A small sound classifier, trained from scratch: norm batchnorm, activation silu.
Rows from block 2 of a small sound classifier, named by matrix and row number. Each number is 128 + 32 x the weight over its row's rms, rounded and kept within 0 to 255. All counts start at 0. Numbers have three digits each. After the name is the row's rms in percent of the matrix's.
After each channel's rows are labels from the 100 clips, of 14848, where the channel reaches its highest value: "strongest on" is what is common among them. Only what is clearly more common there than usual is listed. The data: synthesised imitations of 52 everyday sounds, one a clip.
# conv: width-3 conv, dilation 2 (model.blocks.2.conv.weight, 256x256x3, each kernel summed), inputs 0-255

conv.174 077:133107105121096084094166175098139150145136149101125202136128092123081110139133163091160149153114148100141099155168138166152129144139087098116123101148061054154144069172098163165147090073162098107141207101119104102128137170128148168133122169146180128076095111128121154123159143157128120217192077098105114146083106100141118125168137162113149160148114150131129137135077098101050091073122121114116127168112141041111170163214118154149128136111156068139132131204083172076169134127104125117128119148135145082100198128101099112121140065154079089135122128119131144112145080104143128108096130137104077170090173096153128056130104124097147128117099129144142126143127097105157148051135072155081170108177125160143127125199065129163150090153111126151116154075130101162102117119051164
strongest on: nature; water drop

conv.97 090:111119106093157139128150066117126092056138098167089098095124064103091105098092141103206103093125141114113110105074143148197120131173158160131120129132101123135078074077101111148112126113098087146129085110172124095179164131093114117156161137178152111086111192194098054129096089073141155115151135091126137108097124097125106124140202174097168041123085088130082116138138093164104129110148100105128105074054141108141126123102096155188130139087087143149131153168105078139105157117105076105183069111116144117120132057128125167128118129129107186171101097145157119076105121128128114076128145128119103109175138128153080128071024151108117126122103102145128107148167112114148108111143173149076185128114120128150152123153158158088150128124148166102091083135115108144117158123198228
strongest on: signals; siren

conv.42 114:139052113166150101162039026176134125129103121178125115150163118117136128073141146096140053132131116079113035238111205146145139106133121096168077130129144101140107135138146117100098215130114129104098129115132141069092125134103133110120084183211089118211127146162126125053093147096125098108158157097115105113141097152108157125107130093158142050149074178126128101121164087158135153097161118133156087145129139094147128111067140144110117101174080109138116127106153075135120138124135141124137140131125131135059084068097078107130114080182122083136147096061167155161154109130101120152165135141153153148107110128141128104115179115165133094158134141070128109126158162148146088115152112129121093182119125105136137116104168112128116143151112099114114116113019095168110117111157112
strongest on: household; doorbell

conv.134 116:129088155058117101101138150094098108137106120165133149100114181121101103096138127144133133148137072076127224136133122118142166144134108095151119144123107129124144157153162145140143113068181118161174109107121142119120138135159138123117088140083184096132149137125136126139114124122189149000101115101124108107136053118153117135064099113134109092015076150145119138177183120120142131143128103154132124116137138141105137121126143127098113145132157101104190134063153134131110140125125112124127161181120133120147064130093143153157120120115102132126148135112123085130149148151175137137154119093023100123146096143142139139093136152115126128165166154111138097114112143118149130195128072108133130158000131128163176110119054134139107148118145120115116081141147118153148119166126100
strongest on: melody; music

conv.206 113:068078091151134132129162125111103097145124087052129111087118085106141106148226089079061116077119088103134127150111152112128071122122107198130149077124113156119109097117096218126100207117136166133101140124133156028128144147156101039126094155076112128130052070128119153104164136133101073135132139195152131125122087106097110130128152159168132092143083118141173069177131097155118053086077116104156059093128114091141118137099138156136128082117130202133127117124072128123161139138137159145147131163115084111113112134191087102097129143110147140128114110083192126131147045128164142147119108111172119105103086141122085138146089134101096132103127122147147117095112120129108102139065163119123102114120113090059146182078127150071119134081163094114139084116078128108149104113090131
strongest on: people; laughter

conv.113 095:142144110165104123147128099124095149172065080116173120118142133070110160108174132171099144149132093092089042097094125084142057128128133099134135059104166205111177115118122115110084190139106090118090134119130128092089172080085137074109107115113174129124117056112122118137102180086109090127119166095091111096140146120078143139120148141118093156126046126147125081101119110188149105128084128184162112136144092126144105137039116110069109123124111107106043133111123100142108072144081093145102125111132128103075100074150150123085116150102143108075103126095059157098133107094117140087130146109142128088132146106155129053090116128144136128097102107173128185167156106114058112098098128191105166132137078130136118131099076092170080099145083117082095120188099066177099144170109123
strongest on: signals; clock ticking

conv.37 114:105146128117163160143124125093123126164166105151122139168168134100131097141168136128110147101098114131132094093174113110173197153109128123132100104094131163085139110076151128140128134150120136122091000148183146147126126133162122168140202115130194123122088083123128174131106112108114115127147126154167145122070148163116170083091114128135147146125126134110126122158095127037145137133114096105232128155152137120121132121071102128128152124078142116099135134248116128152097128147158144178158077128143120094144115082114196074169140128126138145102133138128000152255206128129166149154116133137090156115121195142143128122111129126119123115127130116111081155138136091091114150127151110122119148149083126118131158128126125108145171102161074095116120098145116153124191102133128150
strongest on: people; speech

conv.222 093:117122141139153085145086125162161126172083137081111168144096125098069130073174105131151077112130177097103152133097082115185138160092225138151120142076092123113148106127137142144124094060132076121140202128160123107199133112093137106147126222134130160107118150082103170128153133103149164170106104136139092134153150157144141085097212138038133126166147156130128100183098120095143127149139120114072122095090141122096111162110132146146175184109108131134134162186191149102155129155135162119128163109140110139162135098147176127097127089157129077120167143104111094082140128108145060069113131114128135118113140170134139128128099118113109144086143198161118122127123093114133080121162073179139178125095148073198123082160109165067096119200121115101115109197130187086078110194082124
strongest on: siren; crying baby

conv.125 070:137145124126059123117137097135128120136124133113078140128101144156017134049108122123127088146159166161110150068063101127163170128165166164155132125158136108121127034125115163218112155149127137136170127164126175128178144103157114125131097115126124111128086094064187130067136108131135170157109128197128128141114179128089101149136048122144081173120132095106155104198103154147123151150128088128162135086132081103130194126047165133154086087165115153150114139096120162168108140161087127081133170112133129102157128145133104208122105114166146164132196142142096151155156097140137110174091125153150137190149067061194168133128200095146103107178159170119094115100173169131217095085121128136135117090141147134128166128113148148170135128137122137135128095145113139151103103143167171
strongest on: signals

conv.153 070:105148103162129088121091199127170084147169142164071064151138173138120136124131128150108151130123108161109118041128166103144133144101144093135172099125154028094123105124078145041151151130128095127113114083123069140187098164131179149170176128145066138121111148112143111081100097122146081086097174110141155105112115114148089100119153128125117102094106139123086113203132123132192113115095144108128120080149118152155151119125131107177117143126145100201038165121166107117128145149158115156135026098129126117057136060131060133200094110092104139115172158135078097140099181150094141112140103134200115124115117214133180159143128086090128147125167153143180118137114116152221172137157154128134121158098135139136125162070120151115112105125105126108186149152151129126154139119128085
strongest on: bird chirping; beeping

conv.56 122:121093108127128134126079134125094121101074085123122153091107127128141137119125149115181152098125028104113138207113113114148141128196104071134163169110143169163090130136152147135157143111125128162158160105136150140130145153070136087177130123150185116157065108123096127109137139105124150017042141065090182125130076127139111125152128145082033100057127107117171093158110143194148083100121049150136125097205153143117134143063120114121118100167155149100158137181183171153128150133089126140139126112128147029124080148168129103117097131124096155128145109120109126134142121113118126170091136110048136120141119138152105160043103140108136137120135109125102117133084138140124122156136128135144137154023097145122140138061144066084088177113160147159108124128109120141074123132118195
strongest on: melody; music

conv.126 056:153120073096104125167131057128116081077107128155102152100070129098155151176108136127128084092135129108124114161151086172147181140115169051106151125146082141150111100151176155127116074147184128129124137122158128166072095116098096146189100104117151119143157166125109082128117128089139119132166021130139051098130155119114151173097078113189098172104129136127118171127152145155089116119133094140155166058081092123089066123132100067125100138126132096136153116048166090135130095173104081153173131148152147092129128132125134112107178099176106121102077119126129244154139137105121128071156134088113155138153123117122107077107125198142131125144072143136104162099097105086147092118135032115157175140104175068128128116140099129079134103122156156158134128109156091034120150124156095
strongest on: siren; signals

conv.107 087:088150108201141136128152133141154127120133137143124078111132121143127120139070120132108094099110134146124075201098095167125095144183104210133111120148088174138107132101134090151104031145115099147113117050087157118125123107130154059180074132137128134168167123078095088081097104111098170110067113107159132135138102064124150095071179098125131100147129162144145147116111142087112127157136126064067084094140093127193091150108128128036124128103215088129140128155123143047117150162068092165169077113160107136113129018132111141085149157161106118096070155157143122132137141137048140107153115156122145103130173127158125060137088164135142182151146104082116099207150124125153126123131134143133096133082113115158088167108108144112098092089112165154123134130099113164117141098148099
strongest on: crying baby; hammering

conv.182 102:130107096135128115182126164078157130171205150122130036137182100121118121174130049153161123093096162157129120180118098076105123133119085107138116124134135099140138127108125120104140137036152104110103128137139101115128134142146116122145130194139072158078122112157100183071093197103116128147157153185121143137195096138137141147127132134142102106093138126126109151126162136116166085100103105098128193135137139126097079079034124119127108125121123171086217089069149179105128147219143185160120162123110105106132148114145141140126152101115168114070131156161255036140084122141164156092167124094175107132138141101125125117146180128104122113094140082171133115137118103124067160040153143120149119158126138116087113106162144151132139084144123134138102154164109162130105111152140130
strongest on: frog croaking; animals

conv.55 120:131128110195111183128192060127125132087118140120101122157003147119086140114130134073145123046133144153126124097065139163101113131089149250215094110117137162131133142151158133105119057087158128119141159127133131067117170092223187105135128143126125132120155149096128145128171172121140156122087135177131150141139123126092179067077172115125094105119084063139162144193182101102103142127117137116095074059140114152161149104057145190085182096153142105117118106129107135201136112126108152183151154127128116189096143129150137130110086117125175068098128135131113093108133097135166158115121147162116161159115096064091110116164114121133126057132131125126125141160120137090103112126124151122124163107133128127129104158110133142110113114138108059150150179112076142148148094116098092
strongest on: people; coughing

conv.10 096:131074154169089152192126166133130110119116134137135074125107134184132083144122140128000104131102134107139084061086151026098133130148196089187101109104128175172122187134139150129143138147110102120115144134073104166117143135093095138128125132144152096135117116130105145113136060130128139098118158071141089104119122118169085091152095141113097111102084120115128100167098080170116117109082126182145155082112117102113168154078141130104141101067131109125129138168164097142089146081134101114110070144125087119090040067183104120166189132120136149089095104082191080109143147120158125093102133060117121122147177073099153110162031141109059105155140091148114127164154092104125101123117111122143146130099125100142098124121129126128132135085095125033138145072112154139079128092130147
strongest on: household; coin spinning

conv.50 102:108108107098082148120122100186108151073135130093105147073092141112052106071129202091064130070127092131099143088115145131129126120092080143192142155140128108117117122116135110227117093169089116122106153121075101118191148096144096090123121118095165121131147094120103090088112136140127116155099063072135119107113105141099124110105127127100199166125171127132161068128138129196111128136124089128143176069089111133170018060154072113164098092115111153174107121115076125098148125062170152143189148124116173093139166110083121149090163158165170133188074082123163184121095076134129131128112088101134113137105104106143135093134160149143096118141127079156098136158111060058137153094172153120128150136078128142130121123123126126159172092146125127175112183084121099161137062123104107
strongest on: frog croaking; creak

conv.208 098:142135129128149189040118109120104146153067105099128118112110202159146089179156171098094102086177114117111110156057126167141126121125116126148109153142122198115113076082134134138099054130153137150144185106137140195142104118137128128081106107046149133088183138075122061123162171204115124180136082086111152104109168075161123079136116105103138129151127117163128087147114128102094074147107142086151160135065142148111161128085122201128144087091101193095133143147085116132143136115159152127091182140135093172154110123043137043139118154128088092101065116099134082108067161178122101097101134168153134116144153066118177114107064149119144193126100133116110149118119136086095161108133110125120162136162140126119153141185075112148132112141144100128129085105147087199119127162122104
strongest on: siren; signals; crying baby

conv.204 098:105148087107108058115119123110102122119173105172109133109110157128158122110117189128098111150134152093114169063082153135145078109125138127180109129112131218131141085097109120200110131141191112113120150145131142081115093128158131142083148101123064114089187116119111156161126099176154100104135116105126095102146135093101132072118185078158116126111120136128073069109109108117107172099119171149171079138131122143103123033082164114126171130152122097150131159095152131074086130089084150090128144119089085079127096102134111041128162106147169134065078114182107101107125136128078125093087141137096094148113106126087105154104109129128123156080118119092097154137143097099117153128106122090207114076101190085089132073073134132109106137071094096068204133143134136110094156247092145
strongest on: siren; signals

conv.13 092:132157125208122112207118092135143123090124086155133111189110056103090089114102118129085082113146128128122084132028144081087111126188104131098132085118107135130102068105085096124101147134148127135114115106104155132142126090021150119136127128141096077124141093075159106103072187099136141136126131128114166111153103046131145077109132168128141127131122136107121044182137122136110102086108128119133041114182099033146083117105126139125152120121143137115085072123143107098067071125126078148152112128117115081166128091142121143073119150128103153116110128054104178100110148122084210129114112123116161116127139111135141120130098117111148115128137178134103122112128139134123163103125145173144128098128122186136093076098210133103100085125118152052098096131020131123144108117177172
strongest on: machines and effects; hammering

conv.64 124:102142110135133141150115114110138117128160119079197103177128150124092144147101117121148156147122107152140126093128138140219106137077163076155120126121125023121121117131126113128136111142116132093129108129122126144136124099122106095139199166117094113137137102087122132122108111088072121163183145128153085153132109167162020123124159111141140119139082121128109126116094087138131106134126209120167149156131159087160119093129120121147127126114146126064109108141067169122158118150127111108090134136119170115152137113000129123151095113118122132101111134116091109135084124081063169147140118077132173120110146092138132118128192132092080059133105186117122128255133153153054134125115139156109109145105075109138118127125081123134129055115131101115123255116098133078081154093189088
strongest on: household; glass breaking

conv.132 115:103128118091095138117108130100134173167095109148145108128179089113133129093076086130106098145143147137110161093167126145139172108145152126135137085138082122100109120150096157133120120151128120118110132089111108082135098149118096142099074072112129087152152148082148135231114229146106095184127128118138146195136117122123147069144116197136154146071166163111195121131128114098158135113071039133191122128143123150083175145167156109092114055128138091123172067147119169155105126221146154066143130142090116091114082136132042128081173108138128153138137157108142135172106123064116147107064111109074140103103130112112104041128134105128107086200160096078120081135129060140119090128135128128156061097121099117114109075140148143151148147139089118153164042105128162136147102154124122
strongest on: people; nature; stream

conv.80 067:097118138115103110088076129123086161102164165094109075127073033143066115126155125148178121091095118170178167140110148162069034131111103133180098087124165156193163087122099112115127099116171140080172146139148131108099088112118113158094115148096169156123117075123127135109059137120105088128159152111114119086180140177130162207115124107086139146110174103141118092086197154151109129148103175107095128055147159156167079129157169109163145171145132163134133134146114118157085137082162202081133103059161117133128105188170163145159127156071128174137142083085146089122089130160124113161100146134110184088101132104115124114138140091133096138100148160149141090089104149114145145072160106143126143113118167108109135163093121072168082074114165081086150062119096128179127112130073130
strongest on: signals; car horn

conv.175 086:110123108175133148100101161123146142180141121076146128179142050150123149122120155162139115142140140130107178033179186128119181156133096106121132075128040137138128148165131119158144156051134159118138130183117175129087135156099143146160124111064107164092089096112149135113099126128113139122123150077113156144149108148149105146128116117115172135108123141090125133128143179150160157168117115119153130127080071063119100129101117140074100103142094122089131142166051162108174144084044166156157140148120136028117128151148076111134162110127055177094152146147124158105080138125129151123140144137172145154062115164205183176067169093117135160152142130184136095087102136136196092076079127108154101144148111126137131094148104157100131130128153091119119136083093112137129145141002092
strongest on: melody; music; crying baby

conv.90 095:139143199156098162134126096092086135111098115202101087147096172152039111099089135136118104120118180143142144101099168035123133160080185136144081121098124142117124132125096126137110110167151094100154167165079126183128108121098109139128131133100214127104127084187177066079101143154088134103142168127180079020127113144080125113106113081110099142126095096114106031156127114120108109104035107128125095090128073088130111152135113143129098149090089040114106128122128114107083114142101088161136136128181115135139100110084121072172059131106157116128114094121126084100106107140128164101122118088125134147118128128110124132147150109142091131108146164076083132094151192132146111134126184122168162150137099101163100147163149058094128047124083110092103113128146149132069114103140155
strongest on: machines and effects; laser zap

conv.69 096:173124133105123147190200191099128119169080081111141069164175077139113060122097160128067116144117130153129081120190128044128146115128176099158134130128171136138128149124145126130112108153155127071101094155128138149126099147118143045157139114176150082105171108077124111137133142065104184113128196128137053134121148132046105123106142112141140091117162158130083086148130082136144116083088140140164099129158143156110082126074066141142141126053169110097151100136127113131132120101133151147164139145239092128168139139143048135121171111105154078074125080145139047133091099066116107107149153080121155087115142093133123158137096103127122078131066146122107084137116116113114066126120158127139105118125104128114101173142123122095114059127109117043150115135130152131095187087129142
strongest on: bird chirping; laser zap

conv.220 070:131114131102140134146155097147153120173111153121117179124126155205106128107126144128141130098123096086116097199113019128135198131106087138114128128120128136117083152148057079162123128063139093107136133112082125141138093158136157150099093062081128138124117177102133142154130149084117017117091100158082136106155129149123091122133043138149128109096138137164070076121088123173118144120124192064096234151125146160132104086054165116153130149102128142071119141023094124145113155119161147093123149128134134127171099115098186138104080118086145110108188121106177130117128113145147135117140123115140058080143136127126138130124131150100146106064119128129164118127128132102107163006130126160141091066179161129146158074114132138126170153136153129081106115114128129110090128118174169
strongest on: household; clock ticking

conv.11 076:151149068128074126113092164124086072119131149113146106199129135109091186132193092092096136097145143190121107145165087091166161135149090142156111091189098122158054117138078152134130104156150161132117114115148119067067105123125118113095139189062101160143100097128139138118114126131126089143139107100140156128121113186108066083114127199127174108111163109129180128156110116045111142125082192130132160121126075173132182143113115174134145183137142112123126111168071105149146085147137157131136139184172128138137110084130138097089128173130124069143122175071129137110104092085110072054112099099098121103109176077110142152184102147108181126136101105120130148106145120125162152113120205105110090075123155162123051054104109130137082126050129145125128095118128085070157143092061132
strongest on: laser zap; drum roll

conv.169 080:198144112135157152127132061151147101110134074096108172117110131138086110111117143080140165173156103121110077116155151099194122152145148142113103115115147092123104105117093144155107137145061158118088162101178198103118133110171128121114090150096078122121154080141125143117145160148127155155148128143111133096097117141120255155170123128138103087131124115106071178131100114131132149136156164140146097087092189080062138108086106104170114126146108120113100170115106141114149145191133118119135088145128101103138129069036147107091131161130190163163168142090162088141109127064117140067109145153129074104109175128158093090142174092121113164135141083163073129092128211119082075132118125128131139113144156082140129033182146157138149064142127113128095124105193116146106043194104111
strongest on: nature; stream; water drop

conv.233 121:147102054182109201166146127101141128145074187136108161155118146113193164149115151133208105117170138151109134143166167072044113070118136029129124128120160039144137149115137150132129092085130130127109164136112106122155138112172122129131076057114155172121180123127128137049084095168085130136161105117119197049182112127131169132120118127172091071117094042112164107101123153087146103128118117113105120160147097083000122125126083132112136140128128158162102165125129130107180132132202148122118151135146140163108062172114129122111141120088207131127122128112103087173165127131128124140118126132127130112116137129120095126118111101122125136105114042083158140176142140213141133125120107134160128122131095107110125107166129082112151128126100139137120154128182103132058109142148089
strongest on: nature; water drop

conv.238 085:102060097039143093134128128094034073149136115156098140158115100106139103060136153093138132160137145078078111200161079118172130132151168096135133088175082103180152116173178089098140116136102198141090098141098150140139126120126099122128103168158227155103131128128144115157128119146163109020104110153143177136105115108115105120096141146091128140122148083104145134112076130114144128125116176087122119170151158156113128136112110130185075197127125178123092116134134103129153131144125075073125128147070125107148109147140134137093108103108127201145133152146143154111149128095130114123102161141144083191113176136241092090127166180133122146217139134112098152071146139147110120150111135135155150098109104128079115103115160093113144187179089173079167081182095149096116140124119094
strongest on: melody; music

conv.212 099:155078140106099161133078112149120115125123171128165094127031196128114143117196129152104103058130131128142187070159155113144113135094138071107143136124106181151139110044160118147128062114143147108089148141121111153093127130132130061151113122117123112097148108164126185199153123134083060118051029095090147185121137133106146108131151191123036105149054178123123056172156068102077111144084154119142165068117191141163091120124128115114153112115128160116142125071103107098084093107141188134119141131148108130140110131198126145122119134080169079123134109140128074115078094116128112123128118107139132080102135140145131134098112105091085104109144168065089173122144114149124116138110119130140145102121161129159128138180230142119091100129104109075151113141117180123128128115134091
strongest on: machines and effects; laser zap

conv.213 101:144177111102128144114133073121102132102105108109115137096128155106112092074182140127144177129156117132131094092106125054089155168087119179128099146126141139139111133111127110107120128157134080152095083127098109215117115120131137154105134138159093135099159139150179138165127137180134097126162119119089140087069082128103109122099122112144113074125143152128110132085129158205093100050070128133145094136110081095136110172147123172135042131109153081098097128170138101171110110152117019132158095116169120058123140130128164065131069156160027158054102126112132143112165113117080167100117143065107144066117150117104108158155175129124101136106122148112138144128121157131101096121123075120165104105130128182079144136136147093133225120105069087094100083092055178148113095068123182
strongest on: machines and effects; helicopter; hammering

conv.251 104:142073104133075133133114081076123128074127104056140114128168141053116111048101088139199139145169104128108148129090113124139136124144169109109130161128124110089157115095143158144110156150121122146066170097128172122108148081101191167149150120123158147158117152128145077097125138168091136076168175127166079108122086116179081099133147130123101163132109146107134118107138204176089131149115118106097119117104109109170135095128116204111141073115131056095124114138128095105121141085126093095120127154176146078154038154149143117168077073105135201042146110132110179142201147129083175140120116129128172144131162100098098105117106121123119105150152109153119152125076114076159156152151098163094116126102136153116122230109132112112137132116191138179132102094105195238112143161126133
strongest on: household; coin spinning

conv.142 099:174126171162130128041116168109199139102130098131154120175098095178123155109137084132126143126083131166138134124127140064167122138048125162117136148039146127067036085136118126124105128114136123156135101084117168077153144082089144103163165120107096125133128138128166070104076103101092158158120139086178123128141142161130084118128184111146112145091119129131091107145146098144170082168126093126132179150142157089064123113160170099148114162055159113108185127125156089139104118133129141178148128123116060093098121165113110124147110134093068126101124122184079095160168156046057161134099078105110118144200129141157148062115110141151171128094106137146158124119126131173111107109098128098160074176112050099203107106090133183116150156109076129128045150134126103125114097136142114
strongest on: bird chirping; beeping

conv.245 091:107127139113140148148136185137252091121114169158142180094089083145101154175175181164120125110230128168114165081119126110157152148142121153018093190147099111100161143131057162105145114131084145110132141192128146139094063148150094097180104113181114121126143128075142094116167125160118126207110123148141100116166149097126116121129113155106117132255107082079132116184113119112156181124138030127136147097133104197143082103123128154104117134124114156135137147151089130142107149116130104100133098091086096113167094127147127139148166168128118124130152146105103150147184128202140138080116069129162123110101124139193190134142155096125126156128129145096106141118140127129142106081117123128128117128146108157132161102168149175135158116146132115106112061133136073101138097044140137
strongest on: siren; signals

conv.57 131:099121087132145197128154070141115126116113108103000124100098116117178073114161123125129128136118169110117116139177157067066057112141085144122148106077133004155126089124108125137125125131140102124087145137117133128142142146135125198128185146118140106161146130131128138089120127000135139131152118151119121103104139161102067114148096131148065150088131116123175128126168124134116128127112122113147148147119167053075124120147144147153076128120136083110127109101167112131129150130153150194128126148130141061184113143080139087070133113136128129126134126009154093123139081147111117140133128158122122128124125105124128119114103150138102151113111199128136127187118158208142137107131124112157117117164115133132143084121137109106145115128129074115137234119121063127140140169128087
strongest on: melody; music

conv.9 114:075105088135148070120138129130184160128145128022078163132040160172116149070159148106152124143178147126159185161045121110178122152099146125185136122150103122127071081134106092125141123114152131128143193110142133115180124128088133156089097139047099120102128113058145124125122162191157118092107124124131120150113132066118052158117151120097176087131104147209103097137102116070106130094164115124074135105084167129111120130088110127071128075124093119134116118151122121138152120128107137121091123076065097164149194127130133114116183150128129102073114177128132105150088095146128129073116117128095104116105128087161160134104136164055151137128136121065106162168105100130140120110086018137165167145139181140123141101179094125155112174162116095155177111097124091154126131122068157
strongest on: siren; signals

conv.130 092:172189099221101032106113137136037128158188181137126112115123156124140139123142149154166176118123152128161087120079115107128120151097128155096115108138111048140094100128128126145145152110145159140108132157103128147137169158110157092127139119117101127138162092105211097097056193066140106130125133069115135128061089156027210128100090135105053105091117158127146122115157104182131113097141155131105107107130134117157106185141115117129085105182131117129104174118110129114117124128106101152199142117088081096144104133087124140117090163160097132113111107100100129100126147143112162097098195117071130068109088189104101140112155129133146130120139180136095114102106143128126117128131190111157116106139067140128118052102106128065199128118079161117050163098147090119154095120177148
strongest on: machines and effects; hammering

conv.226 087:137098173052121100164133111149114109091205140107128174085144115144138158118181094194142129213125160121066168126147116130129129148168103098156119121071128194161166120097119107000128093088124151132095078110129128073121153109136119085132113134127086116112150132063140123141149208072130086133146141080142144134104089123128079134084071123128133127112099147146192097113120123137139101134095107128099112126104093127073100076143116126128124105112143168188151148128074133071146095064107099119141129165101128137105087085225182147142131097096138128103116104093186094184127125085213146123129149127125098140121163154062132112077115116139134093152128185129124131137137157143092130131130169128077135092103104124069125180111179079098096092097114120114089098129177106113123117132155048
strongest on: crying baby; signals

conv.135 053:125136072120074124176143139133148123080102067091084125081125152171129129185120186138127089133080118136096161113140100128136125086087155102056064086143148171147173145147123128087125053135129125099157149070130090137100091145114140154077135098057122148125092107090123073108151134191138118115107126158088124054155189089114195188062081160108059110080110139154131092146155122143123164172173128135110145137115152103114091096095163049202156137120071195167151104145135127125118129105130128052126108091124118153124137121053158102106120138120160154124067083099129110114130128068131124106134191142098150122191146105172082128142143158097077102111148166154114164137083128063084111102139089153121137115137135096088128163119134169080087127139144110114068159090128164129098137124168127
strongest on: siren; bird chirping

conv.95 101:163128129096099148124128124121130133128165215133182138114136114098097137133115121191129123123103146111169114191128123111090080159146127128045105075146062152117123107122112152141121133191169134105121132141129122132128112082127143064085103066126143116086129108124199109166086128117094109101092148105124117128141145116139120067124106172135125129102128162137094111090186099139117128059129107086184105104135161031071119163086093171091161134174100081095132090135128102128086137160071133139153101128155169130176122123023105124136087140128098147166116133118164198091048178150098120097095101107069132139107171128159132102103143129128165123027131211113136098159076120163109136104114161144152058153102128109154148114125149179091097137090094128155168041113147144102131102170117124
strongest on: laser zap; machines and effects

conv.181 100:137115152069169139188099097108125150134187131140158128137128121123151110105226139154128159159062152097081152103128132156160106135161128154122128125098122165144128056126076163130140075178209128128146067172144145128134090138143141113092124125063168131120131134171066167135089194089139119145136145117105127145050077128130086101122122096111123141105100115168178078065171080081093108149126155174081112132163109134170131156129081095101078144118128181093105133147080157103110150128119140093152164123102153131106117146111112129131113104145157147073103141108154073084159178102144161214145159209174105051140143099106109121120091124162174219124113059132081122119122119102101107125131146064127130128105090116129156121164104150193077105128117142096154146133090196149143128128121192
strongest on: people; speech; spray hiss

conv.33 095:128124137127079048101066087154146162128093111199138182124143069128147138124132124081153139216099159164097174097070113150174120123118091099085147140112097121125149119168128152136123133137167087136120074100146086116111143197149140158075164130117164137129086094103129137075101093148125076123146128096129167105146134107137117129190138108160143095117137128108095128139110184071088166129204083114106086148105169141102122127178131167144145145130122122174137096133080135140125127181153122147126159066124081153128164131086094109111155123134115127135113153113185151202192132074181136031095120137102094122106149104125127108119136069108129107181153050128102117082128100100153134125078112203128174092125138121080116076090162155160179169131180128110198104079130066138151091098158078
strongest on: nature; water drop

conv.255 082:146159117150136113054073127147098136109219098153161131128146133128066160123089155123141153131143090155138126061115099064208118166170114141087144124165122193123076139110124087181123132128098058138164175119148099110125126120133135095129112124142139139130138179136126149124128151088090137167147111150093129085140125119117035105112104085100132110171123104186122168098160138124095094146097202123118154112138121110140078110145129142138158108051164070125118107205118103079155118181197079150105148113110110124126091128131168121158095124128097121105139081129138140096168163096138153148100126128120131146128139137111087098171086150109052129125197056020073128133115202093128080079150091128139113094143093135086137152142178091142185112078153100128068088149129118116078085112109123
strongest on: household; hammering; knocking

conv.41 085:137115084130144142088120114128106133116169221109191089113126167129093131132105133149123099199120106108159092162198192148100080209069152130118149100104126072149116120152021138252130149150151092143105134108126155156102154146111141123077132121084110156158109141165122112147135183139150118143113126097176177120128092161153160160082086146168117143142082096092139095102096168154095139113127129124085119095115165098095140108128117089128111125103151118104177123254156101128156129151133129095122139112151153120118167105121116059121121116149087128166105111130106117195168166106057130181155114117130159132112162100119105105155128124106141119102070175161123122074093184109184119105128129141098128113177159189124100159123053099086157148122122141102143064187159146154108131095113097
strongest on: laser zap; machines and effects

conv.242 141:171134138186110125104120102156118128161146137048103134128111168081177119090120110107100113143119132114144164109075173114119154232122126074074147130145178154118092086183171055149157150116112102140136156087124138160129105122092137175075114107120159100118144117080133141128172119123087174129059184145104156136121140135171116190131150174116000066152122117122111123181118168080160165097110093063128106114147074128155107143191155111104151119079126146086107142108120158117112100141104124147101110139100119128122103147128171103200124101055123163133129103158106053118091135145121130125120129110144117073119126145100105129147147128112136104159110110096163092179113171120138142116124113130128119117100247194069086145207124096067078180128141118128134174133111119133087135127104128
strongest on: household; doorbell; coin spinning

conv.63 118:196106078100126185083136145107138100117148140168128044150091155104098150115109119097092128119121032140140168121141149128085138184128170151141122154118137149125094160127146083152128097123078128132104123115144129065136127109097131151136153136152161114102125133142137083123080118153128135122118101112118094154127109128155153047139148182119119090128133165156095130121162130102075218131034093114080208189114143204210113137189125165147141136097167123106154131155127143079128079130114167103114105117180167080101123134111202109144114140134099137099169119122136009128158081115140138140127151085145136124109126112128128167136114128130123066133146086211163124052122197125167065128120102107138172128122088128153131095154141095143145089111094119149096092082158164163077152109103077
strongest on: signals; frog croaking